A small image embedding model, trained from scratch: patch size [4, 4], adamw at rate 0.0015.
Rows from block 3 of a small image embedding model, named by matrix and row number. Rows with one number belong to one neuron. Each number is 128 + 24 x the weight over its row's rms, rounded and kept within 0 to 255. All counts start at 0. After the name is the row's rms in percent of the matrix's.
After each neuron's rows are labels from the 100 images, of 14976, where the neuron reaches its highest value: "lies over" is the class under the peak. Only what is clearly more common there than usual is listed. The data: drawn human figures in many poses. In brackets: how many of the 100, against the usual share in percent.
# fc1: MLP up (model.blocks.3.mlp.fc1.weight, 768x192), inputs 0-95
# fc2: MLP down (model.blocks.3.mlp.fc2.weight, 192x768, transposed), outputs 0-95

fc1.479 094 [108 147 101 105  52 124 128 160 111 164 114 105 112 110 109  83 102 117 141 122 120 149 145 123 139 141 119 118 113 105 149 134 133 106 168 146  88 179 123 135 115 151 128 139 134 144 145 163 123 114 104 123 116 120 138 152 117 171 124 105 145 130 146 111 178  86 116 141 156 118 140 121 158 139 132  89 139  82 129 148 176 109 105 111 111 159 142 136 126 155 117 106 130 126 118  56]
fc2.479 103 [155 191 167 107  99 137 135 151 134  90 142 101 132 174 140 150 105 131 130 142 167 152 141  99 149 108 130 149 116 105 134 116 163 136 129 146 159 146 145 137 162 171 141  83  92 132 166 105 102 132 145 131 163 126 119  97 107 128 108 148 106 119 144 137 118 122 141 142 143 144 132 132  94 101 125 105 157 154  85 161 153 164 131 116 166 126 114 119 141 120 172 117 127 126 126  65]
lies over: torso (65 vs 1.9)

fc1.500 082 [144 111 127  86  97 145 121 105 127 130 104 143  91  89 116 107 102 119 110 120 123 187 139 125 159 181  63 140 128  80  84 129 125  98 119 111 130 158 113 126 159 126 102 159 174 133 141 163 124 102 135 142 147 146 107 132 148 128  79 136 176 117 110 137 175 126 128 125 157 154 114 159  93 127 100  99 130 110 114 129 144  87 124 125 136 128 150 121 117 175 108  63 146 127 131 101]
fc2.500 101 [140 155 170 111  97 126 133 116  91 116 100 122 115  98 138 134 158 139 105 180 152 139 164 140 164 133 135 112 132  57 125 172 154 107 111 142 121 170  77  98 102 112 118  95 110 143 163 156 127  85 125 128 112 132 155 132 121 121 119 125 124 139  74 116 112 130 134 137 118 153 101  96 135 112 143 133 110 168 124 107 122 148 138 137 104 133  87 116 143 124 134 135 146 119 138 109]
lies over: leg (30 vs 2.5)

fc1.662 102 [158 130 157 117 147 145 102 155 140 147  97 103 101 145 136 117 106 113 124  99 120 110 181 155 143  94 124 122 103 115 126 114 129 132 155 133 143  93  93 122 107 116 137  50 121 148 117 124  97 118 114 122 125 144 139 129  90 123 110 115 132 159  69 135 118 153 122 163 119 141 141 161 172 153 155 122 154 148 151 161  83 135  94 102 126  75 109 139 110 114 121 139 115 133 139 162]
fc2.662 112 [138 169 101 128 173 126 123 123 135 129 125 106 120 135 141 142 159 127 119  81 129 109 124 129 152 101 123 155 107 142 166 116 119  36 160 103 123 116 141 118  77  77 102 115 103 141 150 132 186 150 124 129  67 148 164 136 105 104 132 102 114 121 178  93 120 129  98 126 117 121 117 148 145 135 146 136 154 144 129 133  93 120 120 118  63  87 125 149 115 133  95 166 135 130 137 131]
lies over: hand (36 vs 0.2)

fc1.342 100 [111 153 119 119 135 164 136 135 140 181 112  97  87 123 122 105 102 145 133 115 135  95 161 124 160 121 141 120 117 131 131 168 123 138 107 138  88 110  80 116 103 108 125 125 137 149 145 111 102 106 126 149 110 149 118 132 133 105 114 132 174 122 116 124 166 154 101 173 130 176 138 151 179 121 158 127 152 151 147 144 126 106 120  70 114 135 153  94 104 147 133 107  83  97 148 127]
fc2.342 086 [125 162 149 146  85 111  97  97  87 127 141  89  89 152 131 134 133  97 150 125 170 124 125 144 111 108 167 181  94 167 154 162 174 145  88  90 155 120 162 122 172 126 144 139 154 118  99 110 156 141 108 109 118 107 135 108 117  84 132 108 143 107 148 163 176 132 129 149 127 122 112 108 122 131 145 103 156 109 122 109 108 118 112 141 130 134 126 126 130 104 120 108  99 113 118 165]
lies over: leg (26 vs 2.5)

fc1.61 089 [121 135 122 110 145 109 121 125 155 140 104 100 163 118 121 128 135 139 165 141 141 105 179 104 159 127 137 129 137 127  75 145 108 123 159 115 111 105 112 103 120 131 140 139 135 132 103 184  89 119 123 136 115 124 131  96 152 116 126 105 108 131 161 114 126  79 139 112 123 107 116 179 113 137 158  68 186 111 120 173 135 114 124 114 100 136 166 117 153 134  97 150 103 114 138 130]
fc2.61 101 [143 145  99 134 122 104 172 134 136 137 113 119 126 162 100 106 176  98 130 122 130 122 127 161 115 156 166 146 151 108 192 139 123 106 126  72 123 133 129 120 148 155 138 160 123 128 180 133 160 134 145 103 104 162 109  98  94 157 139 133 115 109 141 143 118 140 104 138 105 116 117 145 140 105 151 112 114 126 109 166 117 120 116  80 140 151 130 128 100  86 126  83 109 124 122 135]
lies over: leg (27 vs 2.5)

fc1.171 089 [164 170 163 112 118 149 135 131 125 157 112  86  91 136 129 133  64 109 130  94 149 131 206 153 141 126  89 133 121 115 110 140 134 132 138 139 127 121 144 110 119 139 127 117 159 129 154 178  75  79 110 130 161 122 129 164  88 148 129 160 155 126 149 119 136 100 107 160 156 148 121 155 121 160 156 114 150 128 137 156 106 126 115 105 134 110 114 130  97 138 154 139 120 101 143 125]
fc2.171 099 [111 140 154 111 120 112  96 116 102 124 119 107 108 110 139 155 118 117  91 109 135 117 164 140 153 128 119  98 107 118 116 126 105 114 137 151 111 130  96  94  86 110 105 104 120 129 165 172 139  99 107 113 108 129 153 159 102 140 129 144 114  94 137 101 123 117 118 101 137 134  78 154 153 116 170 131 113 130 115  85 174 148 150 160 124 117 109  93 121 123 130 155 126 150 157  87]
lies over: leg (28 vs 2.5)

fc1.336 106 [170 147 168 156 137 154 140 130 161 156 109  81 102 171 115 134  83 120 145 115 101 115 187 175 114 124  80 118 124 124 114 118 133 130 149 125 124 116 134 111  99  69 121  89 142 141 152 180 106 143  85 141 123 110 109 115  96 154 107 137 108 131 110 139 132 108 112 180 120 136 169 170 137 154 144 147 169 142 131 157 126 150 103  92 105  75 126 136 110 130 118 146 112 125 115 147]
fc2.336 113 [133 147 104 128 156 122 129 124 107 106 117 102  98 140 138 142 114 100  88  83 188 115 177 102 167 127 103 155 103 126 139 135 152  93 164 139 145 142 151  99  81 135 107 105 102 120 178 143 195  94  85 115 103 203 163 110 108 132  88 138 126  96 186 133 133 133 158 100 132  97 133 142 116 121 147 109 153 137  89 126 121 114 113 112 116 114  99 122 109 140  87 146 138 124 129 117]
lies over: hand (64 vs 0.2)

fc1.563 100 [117 152 134 162 151 139 124  95 132 123 143 151 115 124 135 143 134  55 125 120 164 100 116 165 115 157 133  99 159 161 134  93 119 117 131  90 121  89 107 120 102  95 141 144 188 111  84 136 113 132  88  98 158 131 130 104 137 157 113 116 127 111 115 136 150 142 144 108 154 135 145 132 127 118 119 112 146 176 105 110 118 148 144 128 126 159 118 125 121 140 107 108 131 137  52 140]
fc2.563 106 [ 92 106 165 139 116 112 139  99 124 121 131 149 137 105 146  97 133  84 116 149 157 122 107 138 102 154 114 115  91 124  98 112 100 147 103  98 113 142  86 127 172  78 134 140 130  94 110 107 175  98 132 146 144 143 166 161 140 110 146 183 155 142 116 157 157 140 125 115 138 132 115 131 135 175 116 126  78 119 116 153 190 143 129 152 141 157 143  84 137 165 150 138 155 128  95 155]
lies over: head (36 vs 1.1)

fc1.37 100 [144 161 150 125 140 163 136 130 102 146  94 131  70 105 152 172 133  64 116 124 164 102 156 140 135 155 109 102 125 136 110 127  94 105 145  90 134  82 108 147 121 105 132 100 161  77 122 176  84 116 135 129 144 122  98 162 117 146 129 149 116 110 130 125 131 181 127 149 169 121 133 143 133 129 127 134 150 125 150 133 119 136 125 116 148 143 100 131  85  94 123 133 158 124  65 151]
fc2.37 116 [116  92 151 160 136 105 121 114  75 141 106 157 165 113 149 143 128  74  97  95 172  85 128 156 129 131 121 112 114 140 116  83  56 112 109 117 122 118  95 128 143 114  90 127 128 126 114 120 177 106 142  92 106  99 136 142 129 128 148 136 129 128 148 134 121 150 126  72 105 155  68 103 136 160  88 148  51 106 109  68 154 130 112 133 143 147 113 107 140 151 157 143 131 130 130 140]
lies over: head (29 vs 1.1)

fc1.150 087 [122 170 116  77  89 156 112 158 168 133 118 105 147  96 108 110  80 162 138 118 123 139 129 135 179 105 147 127 107 140 161 155 138 134 110 144 116 130 137 116  87 145 135 125 137 138 143  93 104 140 119 148 144 125 106 162 133 129 115 102 136 115  84 176 139  90 117 140 152 177  92 147 158 161 145 120 123 133 158 123 134 108 105 105 131 135 156 124 141 129 128 120 113 130 160 142]
fc2.150 095 [127 139 133 132 141  94 138 127 102 131 136 128 160 136 115  91 180 154 137 133 116 112 141 183 125 130 132 149 124 149 139 154 136  95 116 120 164 104 128 173 137 110 143 139 143 128 143 131  93 139 170 131  88 169 146 130 121 148 121 124 147 131 102 146 143  86 148 114 141 127 128  92  85 132 109  92 150 139  82 174 127 144 108 111 109 136 186 140 185 124 113 132  91 158 124 143]
lies over: leg (56 vs 2.5); torso (36 vs 1.9)

fc1.323 097 [115 103  95 102 153 114 102 133 147 157 104 156 154 132 151 163 108  95 154 120 124 127 141 132 151 134 153 116 104 200  85 122  71 119  91  75 137  95 108 128 163 113 137 122 144 116 101  97  97 138 140 117 136 139 109 128 115  94 137 138 150  85 106 131 155 139 123 121 124 162  98 142 126 140 121 118 151 135 102 156 134 132 128 120 110 126 151 128 163 161  98 115 114 153 126 134]
fc2.323 108 [125 110 140 118 121 128 147 147 119 122  75 113 126 127 127 138 101  96  96 115 134  89 131 120 120 176 151 117 165 120 145 148 168  99 133 138 120 134 142 165 111 185  65 119 101 132 142 104 155 180 109  99  72 129 150 117 122 165 127 186 107 104 174 142 126  94 124 145 173 120 114 116 133 122 120 131 110 151 110 159 149 121 121 139 104 146 141 137 135 141 120 122 107 124 139 136]
lies over: torso (68 vs 1.9)

fc1.286 090 [106 117  74 132 119 129 128 126 176 126 134 119 154  85 102 106  92 113 155 128 115 140 144 141 161 138 160 131 131 124 106 120 133 123 158 105 128 113 105 107 123 104 155 138 153 150  98 132 124 134 149 137 151 139 110 143 117 145 134 105 166 140 113 192 161 105 123 134 120 175 136 190 148 115 193  99 173 135 110 136 141 115 139  67 112 122 151 108 150 148  77 122 128 137 103 113]
fc2.286 086 [128 161 131 149 127 177 129 138 132 105 116 125 151 127 158 113 131 118 121 155 111 111 134 130 145 152 151 120 161 118 180  99 108  64  63 127 136 146 118 133  81 182 125 127 122  84 128 137 105 163 134 123 114 151 145 174 141 153 150 135 129  93 129 127 121 116 114 124 104 163  74 154 142 145 110 121 126 107 105 115 172 108 122 140  96 159 126  88 147  93 121 127 162 149 119 129]
lies over: torso (55 vs 1.9)

fc1.609 095 [123 137 156 131 167 119 123 146 142 151 115 143 115 153 126 142 103  94 122  96 108 113 168 172 143 121 133 130 119 153 120 111 104 121 161  94 111  98 111 132 116  77 139  80 118 113  71 145 107 141 140 125 118 141 126 140  68 160 130 120  99 117  87 104 140 148 105 145 114 159 140 140 137 144 144 149 169 156 157 171 110 128 129  94 121  97 142 141 111  95 120 113 134 181 132 159]
fc2.609 113 [123 128 103 151 191 132 134 151 117 129 129 115 135 148 163 165 152  94 114 132 117 108 121 152 134 128 115 128 140 125 141 113 122  43 149 127 118 101 121 135  90  93  86 112 114 127 177 114 182 158 113 127  53 159 143 166 128 138 158 118  80 139 172 120 126 134 113 120 115 143 111 121 123 118 133 101 127 130 144 103 107 108 147 144  68 128 127 139 125 158 106 149 128 140 147 133]
lies over: hand (27 vs 0.2)

fc1.139 100 [144 156 114 106 127 166  93 147 130 158 131 127 144 154  89 172  87 142 130 136 140 119 129 158 139 112 129 126 121 127 111 119 130 113 160 132 122  89  86 127 110  72 144 123 125 120 119  96 112 115 132 126 134 144 101 172 105 144 132 133 140 153  89 128 136 117 129 109 155 159 163 151 163 132 165 174 148 139 142 139  47 107  74  90 114 139 125 172 114 107 110 121  96 111 135 176]
fc2.139 104 [135 130 131 165 183 162 136 125 154 128 123 128 130 136 138 135 122 164 163 131 123 126 100 138 126 118 164 140 131 133 171 146 131  79  91 117 107  69 175 116  96  87 131 113  93 106 117 152 171 156 112 134 111 143 135 170 145  89 147 147 136 122 114 127 127 121 112 155  92 130 142 163 123 165 138 107 130  90 124  98  81 105 136 152  54 126 140 190 123 160 102 145 140 143 125 149]
lies over: hand (46 vs 0.2)

fc1.304 096 [100 118 129  85  98 134 108 151 145 152 143 110  96 156  85 118  98 133 155 114 138 121 147 122 171  96 139 136 106 129 104 137 132 128 117 140 125 136 117 112 100 119 121 108 124 127 130  95  97 110 129 146 165 141 124 123 122 127  81 111 167 125  99 132 154 118 149 114 125 190 131 147 164 140 151 128 150 163 139 125 112  93  93  58 136 129 136 101 117 128 122  99 122 109 118 143]
fc2.304 083 [126 170 144 140 166 115 118  97 100 134 145 144 133 147 103  89 166 104 147 152 158 116 137 146 149 132 150 124 118 151 152 129 120 115 119 106 154  99 164 115 124  90 112 140 126 107 106 134 109 119 106 112 159  84 128 156 147 124 176 131 157  69 104 131 174 130 154 150 140 112 177 127 116 132 111  97 172  67  86 142 101 101 113 144 102 128 151 121 117 117  88 109  88 115 174 131]
lies over: torso (40 vs 1.9)

fc1.581 104 [122 128 111 127  88 138 119 122 162 114 140 142 100 159  82 159  93 198 111 140 105 129 142 158 119 117  99 148 118 123 152 179 161 155 150 144 111 118 123 115 110 127 136 123 123 138 112 109 145  92 151 157 110 121  91 154 121 116 161 142 149 106 102 111 143 107 124 157 101 169 175 122 135 133 125 162 123 143 133 110 129  88 101 101 130  97 130 100  92 194 117 109 149 133 163 105]
fc2.581 106 [108  75 129 162 133 149 157 124 111  95 167 135 107 103 171 114 134 138 129 159 133 150  87 141 108 108 116 115  98 164 130 156 139 115 130  88 139 138 108 105 137 149 132 110 102 107  95 147 144 149 145 146 103  82 154 108 118 126 143  98 131 132  95 100 111 163 149 124 120 135 155 111 151 180 162 117 147 110 119 117 117 143 156 152  94 106 123 103 123 139 120 169  87 151 119 186]
lies over: leg (38 vs 2.5); torso (25 vs 1.9)

fc1.478 097 [140 161 113  85 140 145 102 143 143 165 126 148 146 127 119 137  90 124 125  82  94 153 110 135 132 127 138 137 113 144 143 154 150 136 110 146 121 111 100 129 119 123 163 133 156 110 105  58  93 126 138 143 147 130 111 135 106 114 117 151 129 105 107 138 153 111 128 133 124 200  98 126 161 115 153 140 138 130 140 126 109  92  74  95 131 171 188 136 144 147 127  98 119 126 128 155]
fc2.478 097 [137 166 121 145 141 103 135 156 170 148 134 148 169 161 115 135 130 134 144 131 115 115 140 133 135 125 140 148 174 119 183 133 124  53 114 148 127  76 141 154  96 158 115 128 151 147 105 138 115 140 127 123  88 180 115 184 144 148 153 143 120 116 106 148 117  82 132 139 131 128 133 127 142 137 136  86 120 151 141 159 126 119 121 136  77 161 171 162 164 127 120 122  95 131 166 127]
lies over: torso (29 vs 1.9); leg (28 vs 2.5)

fc1.510 097 [ 72  98 109  88 106 126 128 146 135 155 154 102 120 110 127 104 113 156 153 114 112 130 153  95 125 121 114 110 131 122 146 135 157 121 180 157 115 137 123 126  94 163 144 105 119 148 169 172 116 122 110 164 135 130 153 153 136 172 132 134 116  86 145 116 135 108  93 154 140 106 176 136 148 122 143  87 155 142 113 114 165  54 121 121 105 150 161  92 133 114 126  88 163 143 136  46]
fc2.510 105 [154 162 171 156  86 134 130 145 177 106 136 123 106 137 116 109 102 146 149 129 130 150 135  83 134 125 152 142 122  92 140 157 145 154 133 116 111 145 157 131 131 158 127 101 128 114 110  91 122 141 136 110 160 129 164  86 125 158  99 157 109  91 179 120 133 104 116 150 150 154 159 142 113 110 143 104 138 151  72 146 155 165  93  79 173 140 140 147 103 118 128 120 110 143 133  93]
lies over: torso (77 vs 1.9)